From a checkpoint of a small sound classifier: 24900 steps, 39062 training examples.
Rows from block 4, named by matrix and row number. Rows with one number belong to one neuron. Each number is 500 + 40 x the weight over its row's rms, rounded and kept within 0 to 999. All counts start at 0. Numbers have three digits each. After the name is the row's rms in percent of the matrix's.
# fc1: first MLP up (model.blocks.4.ff1.fc1.weight, 256x128), inputs 0-127
# fc2: first MLP down (model.blocks.4.ff1.fc2.weight, 128x256, transposed), outputs 0-127
fc1.65 089:481557487461405506522481571508492491473562545541525485523491488492508423510479492560454568476578524529485484481415461512577544481477436524552503462521566503472496462516494533491543525522546416540496508559434547484507486455479473490468415506514518529490524544487431460580480527481499433489496420530517577511513462574466512500537481504536495519452567530442544574481555526479523557540519
fc1.66 104:497473524476450467468456571454515492478518546472424409506482459422515451546510493545462558488488443504490443533443479490470492486490436528470540521448504480510504582525550483401546470543484548501529463582509527506483557518478546551548493541491481512466522556561534493478465540556480469573508467504506529470502569422517511560493505584507512469468523598549527524512553588498503477530516
fc1.67 118:521442497503461484500508517507471513447544497463498507471533500490503545431482515475495574435543504525468465522511534514461481513538513492521527577435440434564450555498488440494510416531479545522494490486468474457480453500507559565498474525532486589468440445505480467488376489543517480513395505468496540462505489501453583530477576599516436463506483411489459539493494495494510557492559
fc1.68 090:519463533506543498538445450510504490499539580500491456556518491556486410528478591528448413495475514513477547518523544469580454546523610473397569494584495520594508507507487551504509469535488584547515430466435530494538504506470553503448469549451485532479504490508479503487448538491480527525418503510514468520483545476543531539492486476531548524509503546431482484494448484544521519459524
fc1.69 087:433488500528520521544444525511501476491504562557538481549524457516461591468498492489552567464536539530508453493446474470465525555525520438551478523351520524519536491535494481477474474396476506527443571453502439527493453455496485469479462446502533478512481511554505522529511531436591555502542456467466448491462467531493473469510576513494486461540471467476450517586483440508500572528500
fc1.70 100:473545545494509505471434551490443545439486491465496523541569428494455555474460498617481495456570497461520574491467488541523433436506525480424550452523552441501512470458498554555515536526482546488535419473480540528520458524509465469550465454560444455523488473494543524538490437444514509507474457500451489461499462455556439449493479465505542538471502496460525516424464484440500481580522
fc1.71 085:499526499534530510561485559528495534523493478507515515564519487545539471472471430485513488514513484492441477518601507506448521457478466571510523425478532590472519522465540490520449508445453453459528503443456481473493526535416410480485480478532587517552513386538561488550472527544468511535520471532588443493522569519469562445502509542482515499456434434459462452521498470531484514550529
fc1.72 106:530543496517509471517462513551519546509472488541532455562492515425582490542477446470551459490550460520478459500518571540485461471480487454549519579505538464550484430519479528542455418515492490561486541537502487475542464494495436546524501543548534488523514570526491519507471486597575500580461491560443522540430537496551478575478567456425582544495494517446532502509515534484467462527540
fc1.73 081:503578513549496537468438524443590500470459483559485505443441492528525446514406422456520454524508450516528461524480497457483549494521495496551553526456524526559444461509529494402496539492458478510540481467557521542542491495569494493500540575554467485520533548553559561494456473456473550449505566512487545482470534571437540541475469544448496537497541494512479545516482424487460516522560
fc1.74 117:583559485463509502501646475448522518450488508484460495458501505475483509509548451573445450520495445541518485575513550531495517506452441528557515455499541505498456554473507437481489452564429501467456483498513548569489525561558565478452547550503524515581519495499459446494485504508478545530436533431482516509516527516528539500523525561545463436490517495437550553584518519531474464476505
fc1.75 090:460530456490513485498436465537484510509418470501523481454461512509550478553524562439531396440509481488578557492455501509487521523488475501471549498469485490438571517515503489451492439504531595570563568468462547507512437514496416499482495488510525467490480449456545405453400442503442440456485528533481555507519560480452460537453525509506470546544492523452499539530466489532523467462471
fc1.76 087:518505417535546514564461528546617508463506471473438493441534549488478392497524532464551480496457449502546496515507573466487556482458471545475553558502503497512494492494504481493476473435447471506519462486505467504515507480528576540433484498486524489482591554462425536508496504499424459455554472450481489470539543443444575512523556611483471569562490505495514500507506512512510475447539
fc1.77 114:490495465495461487653517488481548496455457473597518511502539501494482495502486543403482517483396520461480461521489487522540551520480494487487453541457559474511499539507567561513443490497527536459485528516559424500517473469555479459481475471524424488426477538472477524453501586500425527462537444505478461462511554493403527453478513523432450499470559509438487477515509534466483539490493
fc1.78 101:465482548459530563479417555448522444556575545527544552452517490500495444492489452531488535493464541495503475550539474513495501530452527479516467388600509530503545538522551534482498475516585479480447511463562492528468497510535500572496527531519432445462532571507589461559572530553475522503517538478537499538482459480582519525510495497503538473503579488501526533477472533429506497434541
fc1.79 093:478564456487528552464535564529507490516523507593511516453440510512550479502519611524426535490508377497495447470456487543469519525503525483510511489489555529493426553494502487516524468413428522474537512492499513453514442484483505510449509534479476472437484498493453517490435608507472506489483467466518450543428472524471488431420461501532510472492562518421499508523553595494469494503555
fc1.80 075:499476530492449432436496534472572510457484577451447519468491451594516479535500559458453547492453473517428420442552470490546559507506446465480484477507562538530444494596483510441464504514499484495468501530581461515492420516529516494520480458510453488480534406492433458527477538508483484513465512475476537471482536531498522479560559511508524526483476617524513467526481500526463540589535
fc1.81 092:531517486508462584492452438441484446464442583541528451463495510503489536443564505515455499475567512507493513496416482443520516422531558509548546518559541493530515470531482572456538512443507490510532424460497473518531467482454496494460536485495536471434526515486445536546540457532514480499577443484461500474460467563500507385514462499464468496556535456510462462439407431528522506523510
fc1.82 116:497529520467493391514497518541464554504537506450453509520497566440454501483510473512417443449487476516464439450430504499483470487499554493543498473433516547525538484486446581442524508492436462509496436451496516511516433481553479526602546441525502433506540557586549489492487501502452508411506529503466476487482479521509509490491513480388495407530477559472462517461496449540499457530503
fc1.83 091:507545496489472483453453503517513500483526490505440502443418541530502495465454441503564504425473437491517446539442415530580566496525518497409524431507535503501474503513533453517450473490492495484443501494585516527501515507544455532509524457541524454488542500577498536453542537556500515485473504473574496490356543570492443511510479500547465460532465503468470569534569503552452507459522
fc1.84 108:511447488540444489571532483456529476492462548528516461530467514495573510485523614474455454456478507460506470487522517488542510547497533505418490549516486465455544520549460482479521462498456495488518477578485557569417524474517537482513503450502523444460484500530476532386493581473519541486502563426504506502494445489476478532548518480581525565488527502506474514451514552357456464503533
fc1.85 083:519485481517505507577462514512426515471479616525498518475516477432487527513500533487516485472547533537491491480491428544455528519483500430499585597467569492473471482558429490486506605514525550546499517478545455551471496515508515455446439543484493514513536558552500430496555574494497524533546422480487497489528503535475524477511538522480467472468472434506477482449352530506471502538513
fc1.86 108:507399569468554618486480482503465462380508505466505550460453490509434455465498505453527533526477523470537454477488549518453594464476525470472473536505521530448486493432501494561455527493490512432481514540548499514476472481531596476476513479518464497443564504511480553494566487447501427538480418502503567543518503499489494452480484500561486503548567440499522485468532522439500560524473
fc1.87 100:449501459489472457480512564497518521511577507508488504518527541526561483501490499453465445488504573489536448553467501430516489491504455467469494498536451474410398543475586496525528552428506451526559572529473516452518522519564527540415517572512544559448525488534433513480459528540429473513503432472501552532534465561463425568579494513514502452515486508513539535495543497528480459483461
fc1.88 127:476446528469550484504543563471488510552512550463552481514508561464482514481507464518498420518508543496515491471474523476490458501483476501541463501517474534403531551500544465502501533475484498528507424520472465545408535607478525482558521541501525486508485441443492579512493442474479441522500487536534514488534504484483381417577499532549588527561462520529567449549538408493468469527521
fc1.89 086:453543556483470573458462513510492562456505515462500500516491497492500538518430474512545455505457499462462511536410496526526442504437487479462512510521531460595519528597410424488512472423524440469528508502508438513549479462532487438504458484485483463507503473518428530562497526527525479538524574539563445527525468461486530509489566491494493594506530569432489422544487484573511438487496
fc1.90 082:549559435484473531494510440529465552525486563499453520458521475478526445453464535543420532527505469538455478401441551488458460461503541520408510497483475500503456511485494541512505473507445473454523476544499527474506544477455504415516515528487537464499526502450461457463425416514484419488517522520559388455541462447425501533500570492524567545473517515421493515535474543497497498451470
fc1.91 080:514462432553459454507475521450524557565532549570512519520458549467464443461494522461502512467479531479493510523471512426460469569400486531540456520487528465565521493556558502422481457497485483454511492482570528519496508546462464495541433575517396457513586523561502531474480545528520504404561496517494479512471514514461515487483589513477539510510458502501463509561516550522465441539444
fc1.92 100:511555447493477449484542562518527564525508467436586488453496483517492474497450463485517445461523505520515447504518518532450558476488494522469495513536482544445489534569518411549501518483501464498550538543517494480590531543552512484428537374550521524480524499541532466523511615519472481460476560595501543495444509497471524480445555513445520576457522479514476480514509498517451432478440
fc1.93 084:514473442453528508488543522533464461533459451520435572556606483483490505523482416471590529433477419582515519593557499516472552490555601494519521449431491470468564497487463441528425562583519529469479512472501454537464498514485478531465456541435519485506480474467460457458478489452527497543528497506473501498543555528526534487450493471512470546490477490495528446511509490469477556491461
fc1.94 064:483464493460558518494610498462553527479547530495512542502495474469549525524495488566523591501492537515485538540511527502506529501450399497525492508528493534485512567479501474404457530558550488512441444457465483521483442528515532518477431495533479499547523474534495562487525520496539484520407513538334462534482542536460475519492472500511537485529464500544468595558501471454522448545523
fc1.95 091:466483509508502512483511505487505553527523479545479489488400479543507580542491510493550548506548515482494492485423527461487421548505517437462560425529472517471481482531503556488534501569513530484524484515589516487489457489539418533535475520500528483554559618565392512500458528548497502507538482432460490505421589514490564475479489539524454422453486514553509530501504488452465464434488
fc1.96 100:499491531395545523530486544469374447541484474549545524561501566494498531520547461472500466467506518497548575506493531504451507491437524499468431471446498531488560488534471504443532557455493514475484489485509485514539499526517545464509548553442492446516453552447595476490400499471547466522539510449503507508513469615485395559505479509493476537425464502518524504536488471465469523518484
fc1.97 104:520518442532493539547529476506489483524493494515507449492504565530517513532427543444449491474513419476505432476425491487468455576458488493471528451434536495518478523496536507563528478560469536581520473534469510597455513484443492482468489519486495553417521475402480562461427486515426480500486468479519516457456558530443450407553495475481485466452460471566491530458476514486457418474519
fc1.98 117:528491499430481492502433530468530466520538504547514498452480562469512458557547420563525519460452519491484562465495483487519455512374520464491526444461509490417500494608504535440429497527512483504519490473502502587491468577502470520544459502512472528490515566504443542472540470507553499534493528484470504524536526546508431551548465506473536405525474503522458452583540490595532466501523
fc1.99 084:414541495501476497504526455464507409487477514524489455454488491459578533596483534513525445559448526467514470446479509493538496423539526457530492521470443516501458536589460548557456580498469556458568561525519538482501477462471469510434506554521486451475524509580460527562536449521542508450496538550440526430449520499521525495519459540512497518513437455503552504459550469468547530480557
fc1.100 099:476477449455496469454544494503508485429492483505501538484447456503511428493487459444556551629504509509519479487543458503468510484528472522565480475506573548526491503481500492444480553497486459459500535504487504497473478469557566470500424460463597528482547517542532504463570528465486433466497439493450468492465562469464519599540583545557520567551493465503478568529481447556522553457468
fc1.101 105:511486390447466510462490482560506456529494511462499480529566445460526491535504536550501499498483514439519514472518482466525534543512502517536494488500464488474550474505525499454541507516500486553446559512581482543536532571541546535546467470488453487490542492529502541424504460549477498454546462449517373484631472478407519513459476542426540453479492479497439468559572510551488481468447
fc1.102 107:561533517524479598471477530400461537395465511504466480457462503548537564483484449469507523483434511481489497542603477522522505497467424493461556549518518570506552463561508469466452545493535527416506465433530535516510497469513496504508443463520512527496526560544429453563476525504444469445482527461487460527529540476514506527485552585504463500534484525546512451502516573490539484424528
fc1.103 119:524502552418519521549516546541535525503498506574436510512487474493497472488517482522514403520544412482479483424440503507486509452438466499483594467469455513542477512491536420516474521487474505586482433470381470517518547462457499522448502475589514471533506538489517538517551528442496512564527558487531509546466431500554495517477422546490484495561487555446547535503564503502489531481547
fc1.104 116:444485530532446444474538469429433523490566530453515490519558508537496551482583529451549538508578493484497473489487532509497558472467557534505431522543459491577519498523455470525514449561503551511476406427466526557503466434490535475534551508480518455530534531454491572495550514513531548533400487557498523536519473536543559554505488454416463466517505474527467465496480462445549542488540
fc1.105 080:473469417562485534497435539495482503483493525546519412488611470525450427397494542423478530535515415501560525456556433467498429477482497578546513550541531505540453483484551477468518479493466511567475524491570529472525484496516550504452503567491478518504463492519401545482433506472491468474486505482531535485464548511524543539494509506488425470518497537503514518490591463496519446507462
fc1.106 087:497494510468506517548513512490525469492490549467484463499451486446486528483501534452504437498568472558392450543471435545552487442434470547451617489496445409507486512534483506431450459548529557574554445549526537494493509519500490534508546553510483574446472442506464520529478510577459525522508489490460493510451494452495512446513475531480458495564491545484574488526507500499488467619511
fc1.107 090:530511497481419577466482561496528564459503566528467542477480486455525470488507494422460572512487467437540489564505504512589450465500431509574449498442507442532518486468432547504473458440536481468514506556509451488484511483541452505433562486539527526592473562556415514496477457452543473456492463563513489512572525531475552428488501475502488447542464527506461480549490528470463521493466
fc1.108 105:482460481475492541472471544464546490453498471481484485493520548486578483490532516555433508522472492521495530502499555490512484535532463417551492516518524512530410539452526529529497518507434547481510527577501541544443517514464562503487496484514489523453434478601490536422567538464447503520523539531450534494492431447530426497579547572508457492560547513504511470632448467462522526498427
fc1.109 101:502547488474544535448549518462514489433457547527502427517482450556496514456512462500457490500470517512498398487503578539479491489596454484440514522517516449523459407509526500466540513532525462525545468552488457508543513537482550528479521456496421432606516477500495485476483533523545405482523528451537499548424496487491508440534520471484435458489505466554521549567572464476472470524580
fc1.110 101:547496456547470549434580511490436500565460544485503496490602485444515496550517434557511475457490515536458551548478559517487517528573527459546514497459541524549496453498531481520477588508537486529500506557596530565453520477467550491406429505504443519464444442476438523514486450467510498394502542483534507522452466551479542496498506502490492535460498517478490436538440537519476488537529
fc1.111 121:478518459479443561541454520523469524591506455430538532455515487469477519479536506472515481492535446512447512458493574453393512558527471451502509473561519461512515400462478446471524472475509531477505560477466478483447459520520542510401521512519470530440466544565454508499527513546504551590490550510407470547462479477489545441489487582556452488511529541450524479550506523451515531508537
fc1.112 100:483483510453517538463428534490564459500525485556477491430523505580451480485477493491402562444521490432457465501548474496522532464470488498446537488501579570425497517571518533511529458568446486467538501476398541503571515488523531476491523519536531502440510477501538473445524542419477546460496561508463479563507534461480449463439512481464432413488488557492450529532528507514528519486552
fc1.113 081:509512570437496577553575571474500539486433553494471497481504484536459486424509533523496424512483542519466535460566509478511497460487486445506492504469426558550526513493546487469508473472427528528488505531442543504545499536464483516528521491540504502563526536539459542493557497547512567518517468489521527570476427548572462569532497591472518525593481451484510510497534417519534567580530
fc1.114 102:430512429550493463488530510439538485446492478516519485533525478484551474501525546427483524504493510502515406454455488501490530457500467548567419552463496543447528518551480421542470546567503504498511466510533529528552465555442540516420595454519488441452513509449535490453530491539504511505536430505449516559438517499546403532469507504485498504551551507482488556541570451484530563439486
fc1.115 087:540480489499585475515470512495513544531525489512522550484522592459476520479542557492463505470579431420556542489484435511490550481484472469467536478473511453501506498556597501472483488445532448490479488531542497444423533493493529480485487506519416474506427532554565512512499509581489517507513503423446437509434540599535492461468491580424561501467490498534526505531536538509549482532571
fc1.116 096:519546542457604447508544517583595576441591474527481493500421540476473456492461509505509535535411485509524429467453544504491501495509493499467507451531538507471473459506505447538442411466527558519516503512515558488454590449462524534491530479516444432486529563514554480456508516500493489516493483469428516487488520483534469469470524516523446479543454538511550484566506423483503451442470
fc1.117 115:504538554466465456496557462509453570540486541463521534396505551529447574488465441572491526525550506463463527445492534488502496504553545509563495520477493534501474443541534515438506518512507489549452469472502506500441464446485469427445406520485492506478498511473466447490482493551423498516487518493474466526499597504461522515549515484554475454583529487508539507640483560516488572470512
fc2.65 085:522502475508580506522554448502539472463434440527534528547462597515507578562553459537452450562454449543513494591584537522434524526452513542495506501542479569517553457509470526476535468527519453479450523506548468521523517583563544489582515549539503504537526511506548579458552527539487537508484501488578569482510494505526518422497470502468533500481460455503458508474521478500475533505556
fc2.66 109:542443519519459520501471503533561538499460489448542500477551577492490532566487505525575532488524553470517504440494481379539498467505426459528477486509517463487507490489416466541486512528430438437513538475521440497480473499477547552532487545459518543439457475492443507543465441464483490487486464550539449431542484558467437549492547488527453500540523554437572407543501460522473495537445
fc2.67 107:483524494481486380518482537509516551560556557532520517529470422451410567563475502585453479502481456471415524446537459502512533538484561519535498503546488512524529469497478507412576523512482466524464485485471501456530537463481458508543452527503492412560494480519498533524529482498384477499474539507462454490482510463482505472514535513564589518572499584458482514564511495532524526492520
fc2.68 096:508516439455457482464493478490440477513453468504489480438434442466562588472492446485475583472475500538495401430487504536450474520450489484512466469504474448476469495504491467473479494437466426522504503479506512441450477468520444491499544441556510509459477499425496426563453471481505551540506502462486412490441509423472430485507517477517455462478486514588524498492539451460555393498480
fc2.69 086:561502547522548463560513444577449514505497444436471527415538522449520454487510552575479484464504491447458435497537549561562433483466447529493580462547514456449449495483536457501525526432527501492578485527479520480489517550533479560506528489515484489576547514539515525513484515472474477517521494507536442443508432538449562508465420524587488492524565447528451513529484485448455521509548
fc2.70 108:509459490506461533516525561513479484540461486594532503560415509542537502552563467515510503478487463554527470577547556538522547477563527512493476555531502520509530511530477530464540484544530532558565513542558569530534491475501563522479522481505592559492526507468485499537513486520557418463498512558551416588561478518460556484541515538562521507539589523492532492581537562519538478496507
fc2.71 089:546462461485477474511444441470467474443470464497478440459532454481474490507503574478458420569482527489505465544456517502525442567499531444535510473547526452430467474507446515465531554560500427541500427491468459473501463436546557435576456522472531501542532549451457496465499528507500494433461529478482574463505483438464460516519503430513533565500532416508525536475479487508587454471449
fc2.72 101:483481527471605474439462465479534477490460477488478516473534417479464476433478578458482464454526516473467493456504430539427573499438540525454479430504440484476489548454488544501471473549448502508480513504483502466476579511449536454491569461500459437506552530476529422485527520487472473466527499512579591483513549458499498458430516460487429468452501487526488519486529490564522592442485
fc2.73 096:560511504499514477546512491485491591567456542563473479433488475510580544579514456497470515567474423500500532484464537566489558466475564490478476505466449510430490501516429454535563500471503570436485499574505509510529528474550512513444536530538446536497514504514453513502481552561566562517452453466538460514548511506506414515564471530548537516468443519455484447482534408516531473474494
fc2.74 115:411524507508547472501478475477531482509460420473406496534493470498501497532482532461506547528536525450434476514538476436507480443522457457461546540491459558446495454498475519530528522484503498445463534524522585480504518441546472487516546521464477423538483443405413575521503382490500478534478460497435532553524463444510522570457521500423454497489522509538501523523504502500522533555585
fc2.75 104:502506482489603505493528419537524505502442476522452494513493427434532433484409500478506500478514471517468436487423482443558458499478496487491494515493473521509562440486478600500531484525523444500473462431459426497526523538448543514458496553469364444492483556450519488490491439528508524487545487485432509536452515536526406503479474487498485459450497441562484486441477469482502477439493
fc2.76 087:409525600498530448432538537477533493501507524533514539499453497469438445491517525536464434543501495421489425499518496448506489510559527429491521542553537480543492488465527499433472603490472558462494511456542448519550475532531463494498536510459459449544504464561488479524451535559504512479408471458477475464524469526534519462466503532505446521417430485489462513488559433419473526461488
fc2.77 103:528545567534430481492471486540509514451439538528529502541492470441486548568516501514476521493484501462483399491520552506583565483508543423467515484548421453511462481488444443469521508434546483582528549467523437387495494555453466542525515474482469494534510509477524435470452477542458490470474420436500501560527465535466530550487499484576454499478511514550509472536503458472478421492526
fc2.78 105:508535492538460530536557472583488456445460386465477477561495559499544570497518516464578480572530454553490551539453486484514522481566413528505535560426483493455464463549535426551508569479505458506487478533500505526506542491543489482440446503476503517541467433459511508497494465529472472528453478559458588490492501535424447482499435448460513514451518504453475520459551535497482487457474
fc2.79 093:491438507522506473511532477518499530556488539492545469452458543477513489464495390527536495523477469522528555486534517524523608483507462447519524427466464520583557526518498470443470459512535530511466478508412431444482495579480535532521486481462538513496536487501576545459575438418578521531538490456568500471442458549425527535531543514474490468521471473550491466448542473536525541541467
fc2.80 073:512522551502465521546508447526486518441463406514506550502451556464513448478531515494519539513438546524427534488526483542512526493534550482520442475512496504438461488535476461430406498432510473488495519513509505489498543510493504489493468500538492489418506621511438545562499500520503601515392537457483491490544453553456529495407541503518514523572579509446561445506539510554502491512489
fc2.81 096:487553519527555554504456531543517479501451483555529505498504454494441426466429484634485515570461545500467474504547467487477472508468470517531456452545554494537489508495514445459367497423535503511539499494570465563509468562550521529557502558519476521468484462586483482439506485490564478548446528416516491480512486460499493507506536477568511530508477455487550476508481444528490496578492
fc2.82 109:557489501516467583541502511443549442485421495532493484477497518507504502546469474436522518635561555543528523574525475496484492504515483473537461554504549509425464496445499485549450534471500458544513538493486493460544425499485502480521509546539518516456482500510509442459419531478567480452571540554633503512460498470536557524481492434559548513496541513509500532503483495570525514498424
fc2.83 099:518536470433470473495521504480500470529452531448478475500503513453435516520550454396479502548485456538597532497443489488503491511509503518486548535419506491443462518522507506541546434505497496489463491483555433543474525485448476429489550562498485498485503482526540531533475419515548497451496514430423517513487481584464526521531560525397553578535550563504464507468529580453495495471414
fc2.84 104:502508489529479536470394512511419553495477432434514518484513521512507426445476415477543470527481449559499495418560466506541517521451467446449468464468507438470531528472492499553510454462483488548487583464560489485521431469493467512473516471576532515535526518459534479591533564545459436455495456535502513531520463449569549433465500472458474482475502502581501488507447506513497441443509
fc2.85 087:552549476515492533500470585482513493549501523466554530494482522561528501570522560583482557559500513474536528481511475508524488514512534549477529482514543466535478412456557475518493418456417510517580512475544531471522459524570534527523592534470509455492535456524521544514468521573522448526406515412494491525463579537501501483548427516521492456443463470497464542534583512461523476485526
fc2.86 137:451527499563460474531486429423586458618499536460506461468457492459491487598494549506517503483475554398453509494476494466526530493538419522502457536455512472472539533428507551504527501566465505532531533450523458517514509462423490547515532552452472462544476448474451535500493512501430478490542483545507506540560509497510526596509572512504527444411448506460505526526504493492518536477497
fc2.87 093:551542570547547436619476480557480476498489481536444545514511494461506540455555505449503478472518517521562520417516460443482481470457491583429546563547415499477511514536529487563464479560512460445441500464539475469440511499456472513533499503528498554504418495473509502459482445540530472445581518566526493514484537448533500452558522467521502491482519506449538510514552505487542580452529
fc2.88 119:527438537554536515474544498525485538495512471493480495496515548527421531502420501458540540532531492547474519555523509551491512537507500509465505455534509541551490515436511510511568452530502526479559571529507522410570489529470447474491462498532503453579521513505567478479503533538438517592450473460453451469504498524487589552513514437496473474479504524477343536485451545523431448461484
fc2.89 099:561464479488461527436452496531478468525439477525471480517502523509445565429497486493421443467424480505509490472528560482525480526566536444537520535489482495415512472497581505470436537525509563585455503513503500553499513516521429497497485479533548553418512502494504518518482465470464479500447448427520515419515534553557503449490476456469492500526476412512458552383511537416497538495506
fc2.90 094:512445519475492490447450528440447513455440445444423446527464548437436522494534437476521468447413517470508537545524482465504497482478547528482524477487481438528519545509445450548457539504465460536515581431496465485519426521550494573494411513501514465495489461497476481384487452469456461507493477463452503470480486562504523445498451458538446523543538479566443498510465486436467484539514
fc2.91 081:532430488453457436514526543491540475398528427499508518483476477561564566513509488522459488489527517456524508449463494543529513488460540551495576576580470469512418374505505482542506532505452542494455499514491467475527466463568534456533548492488516505481524566480541462494513590503514548465508534482460477572527450478477517490493436498430462543579525513479477551458501487487473536436539
fc2.92 093:474490510473413485525491525490506436448474564555438515495466478510461462497508547404580543470464497508466485550495469423566418511545477574483458510457493516555559461499403528542475436483451455477514582460456518455496460502469479536474441463508532523492528517442511541501450476461532493495521484374505510531487432512481494480507459456490508508560460496437504508415467501485534481510532
fc2.93 090:510533484490500421501462491478536477502535524488471474437454540463493506507542537443445502530492562446501520470468452357458449485514536499439483566454446521533431383470517581516523467484537500509434451556529611511514519457507494456500548560498469427521473508519494530540451514518469528511496493526516458529495437524449459518511475473549526513517502503517551534572481497435490499567450
fc2.94 084:554468510486483487515463502479497427526592513521507460470489430551465451480492525550541479512499494449531537473489474548551466494425589488476444511602518527466514519462493520548520492476505501445488563513572472462565493488494540501447507530485448509494473529421497483533485538457501607489498473524570467536532484542488473523522481440548551549529495403547436445414554492509459522564544
fc2.95 091:496469489557468542504445506467492486485444598483498458529492476443535490501448529458401519477458559498489501534500499455539545443541471480471463569492429483481527388469533514453503492541540442465478540540458443473528504529461542490489519495505501530547510488409462467471497490567546548487488453472544535571585489474489538472462507562455450467584541537519532528446451591510524511475496
fc2.96 117:537517520575530465507562467539630484488482573455505462527579513468497496498516505520497532488533609599515510506499514462557521513578557548453525495543501482521482509571551508529523553508512492546531466519577475526480450515544513483564520492528493532497446493569534527503429528537514540515576513511527499488493472562552547472528545531484541560579514508509435501486562570455464535484491
fc2.97 102:508445520427529535490485440490442475473503461513557466523498488424517512469493441500459483490455604465497498510538491571468560466506561505530458537434526506458565488524471541493498551519461527386484471544467465534548481521572511500480499489472510558544472511542533475488483542502590476439446505553520532522524521471585511529422538533488484564489556536597460511493486524590495515552510
fc2.98 121:448505542471493542451498455551461516449590446473543470540566554495467566477546517497436522498477560521513538521521511570468559531508482542509438545465466469528546484461580445492471484518505507466480575494484484596505519479549480436425489493474540519511408510557482407479567538450459588527512486502468504474481510507508473423434550448538566523494517546490494486499491515451472469506503
fc2.99 099:535501584467557513565483538489460473535445528513481455536425452478477488492510498539483529561517466518501570604545459510462545468475448535569487503483557471510459505498484412451483369542509444446550464465442498503490512546524544439471447510500552457491444517488510476528470528540611541523530507480547471398522475477496456503473514481547507486517493470537473469457502493523477548513451
fc2.100 103:524505503510483435535504512480532481562468470452394468447534498528417530528570575437519504497439482432520440553500533457508459473466565519503504550580452489482532509603454431495523461500556536534532461516500520530513519427572502533517570488554497478491517460472541533491446525570493495557425491456480447532473461532545589456444495499507506517460497528476544495481556515482470487504471
fc2.101 102:460477555492533506491475519499457510485458498481516503461531529520476466506510460468530498516542502564479490501459479465499492462516484474488519474595483509470468486502530510576493460461534509535474461390509542410544427466573445456403527525481519447568440481445488502496574583500444535482462492491410507476423560505521511504547583532530458501497455509509498416493474568529510536599505
fc2.102 100:510509482486552434439448495527479486519519495542423492526556500480446417499525522523425522477499521512508543461406509528446466537492527480530430523427482519506468482459454550534527410459432523561469537517517518487517414540523516487504530553471438456514529410467447556438490467567564529485493523504536529472412488534477446462517500473456524526480455467496468553461541465442516479537438
fc2.103 096:484489500506474494430458480454460492515415465399491503492529504488478523590492507471502606489463563501537529511513509450527418505546540496546494530481493511468565539458569527436571521540455552508489484532575504536490524516562528465536400479526452552423485483497483507489546446554578511507452488566468489491519429524549499444527548480508473494470454445502467534455483504495449563501468
fc2.104 118:514468506479537510484503512543527501544446514552531524490479439515488514546492493498505488484472550418445486442496412473486428583514503586459474481569487473411501456512524433470494546456523495515481508521475495487541479534518496508560512407582437526477490468525488517448663498474545541483514536487575594497492501494504541522444453498542505467470540518462530504489470440507446520517548
fc2.105 087:503430549504533475513528536493518458516428522520487488471450418497532455489521491518555571424465585474503487518528422492566532385536565511448529522523488499522537517503534484520490564509584484495530455420482481452543557510493484569547482465571525500477509463552484509543507513495532553510569475534481456493468534535509551585555446565462503491449509476542456464493443556517537497484547
fc2.106 082:441463596490466495508477536481558480510487452502502573491556535493460514502535555451538516525466503486501483545497515458534513481526524477527522507462559607503563530423540496466514495484434469451492480409522507501483573461483541419481514447426482489550563483494553433452487415478517522565469521593495467487567419489503480503492490533426466562476451475515458547526473547530519519513510
fc2.107 088:463408509483470550509446527534547534458483476433508517498502523503496482466511509541560501522435513497409550526495520548496480533574499486507345549510467525483441548510509514542421491521516465496429476413492523494486476523482572502503422544490521490457500448471515520514492511559522538460501422449513474484487460529491475537479507472530504522424543564506526545604457554460439527518477
fc2.108 105:541475547512546463531482474526524539552500562454430550411472548498498531513567544493513492542586522465497455513474501462568533518462519515506492493561468461482587516471498484487528487479511530425514553462587564545524410576490448519461484557424476434507449467479476466542487541531550496521484488399498479425518465474526466471447488485513534515497438490548480434427499476499496495536500
fc2.109 089:506522467438500472507444442439502518527525505593503500480495525535470495573536452429556490433470518505495529515605530481496486472524483524504473485548526512573502529489509535500598433520476495466528533508452595487493489577530508527478511498465501524462483526532438514527523504456524527431564559514536437490508490425486558581487499562551507407507518393474549505568537493511501544480506
fc2.110 104:472500484481501427556517443410515528434440490513520451483457536536452514499454529447495508566506488509519488488540502438460493444535471546455473542454543588549408446525469574526513488436512554539436438499475496477488501474532416529513509520478538468486540479439494489453536534471499492482482450540448436413561465476496457499551434500580555542473466476488511500474458530505472466520435
fc2.111 099:513514532472492497494566479471443502469488536513485536520486467537570510544507524535433514522487500532521523527533499578548511480430479559478518428477461452481496569469559470519478564556518535539507524467526502561450457527464525493588494508545493419497492459439543591495463521547497517468518504506529564411523554403517477588543496499471486452490472555557536593559493423465483515502509
fc2.112 103:554514524453519514493513514555529398518479541476427562525556473457518510458525510464529452465491493483502506530454519508537468490478537517546492573564476529586510452404479437597506488515517511467528495493527446484514424519551497468442476544485458524532477506497463459528484498543506446601557435512512431510543473533584507426496481401449468470531455549496503473433510507522519532484486
fc2.113 082:555566446530459533447471529527466489457549488536612554435451516488557505501486511494480548516487508494506460538433539526539469539522491471545613498489535470475529490515589507516440506509536461515538505436474563476458554480551484526541529496505427531482451520546506493524514571516450505497485499465448429448494626527495497479508497561495559483495541516515545512527493455467558473444423
fc2.114 112:471469521542469450491553476469546513530456503442501445443470465533439544529538599523557495521467559407451505575521485456484569510492522540451508474547526487533508489552513478460489469427517544446511586446474425487522495478496465538507514524493547530536537470537463506439499489473472503535498489536558450386515518537501515515519442482573551573489478491459459480461504462495482418570467
fc2.115 074:514444481446502514540486523507498502518464485528522482541446396525463535504520456484481464465546503515472463511452495462486492530421495511519464504502551532478602428492492521410540544529498456510492529458507540485495538469539480486471577553472457585532520526503483477507486469473435581482466517548520514558581468547466499422560452461534600470514458480435573477465440445517535466449467
fc2.116 097:449466458477416529535519570509473509498400420446501518468468547547487508518502545508498507468494479507485486487503490522449535600515451503523456505418536408514522465473489507482565490485487460459481438529552528565483513567512497503446483490479523539484510488519429495540474433513534534517488434584487530483450464505486559446537501482535549540611458459501403500529516522539473478495419
fc2.117 135:493537525546417491440603514498524480543523467518473486526497428462507519522553490569512530469542594526484553498469466487521593501551522503523508466464449474478422525490531468491459571573547514540505535410481532475518533502476522502491511539437436473433468487511520405459423409454438433528537517495466521496540496520463454568493530509453508520529530523489457485543508496492513537515554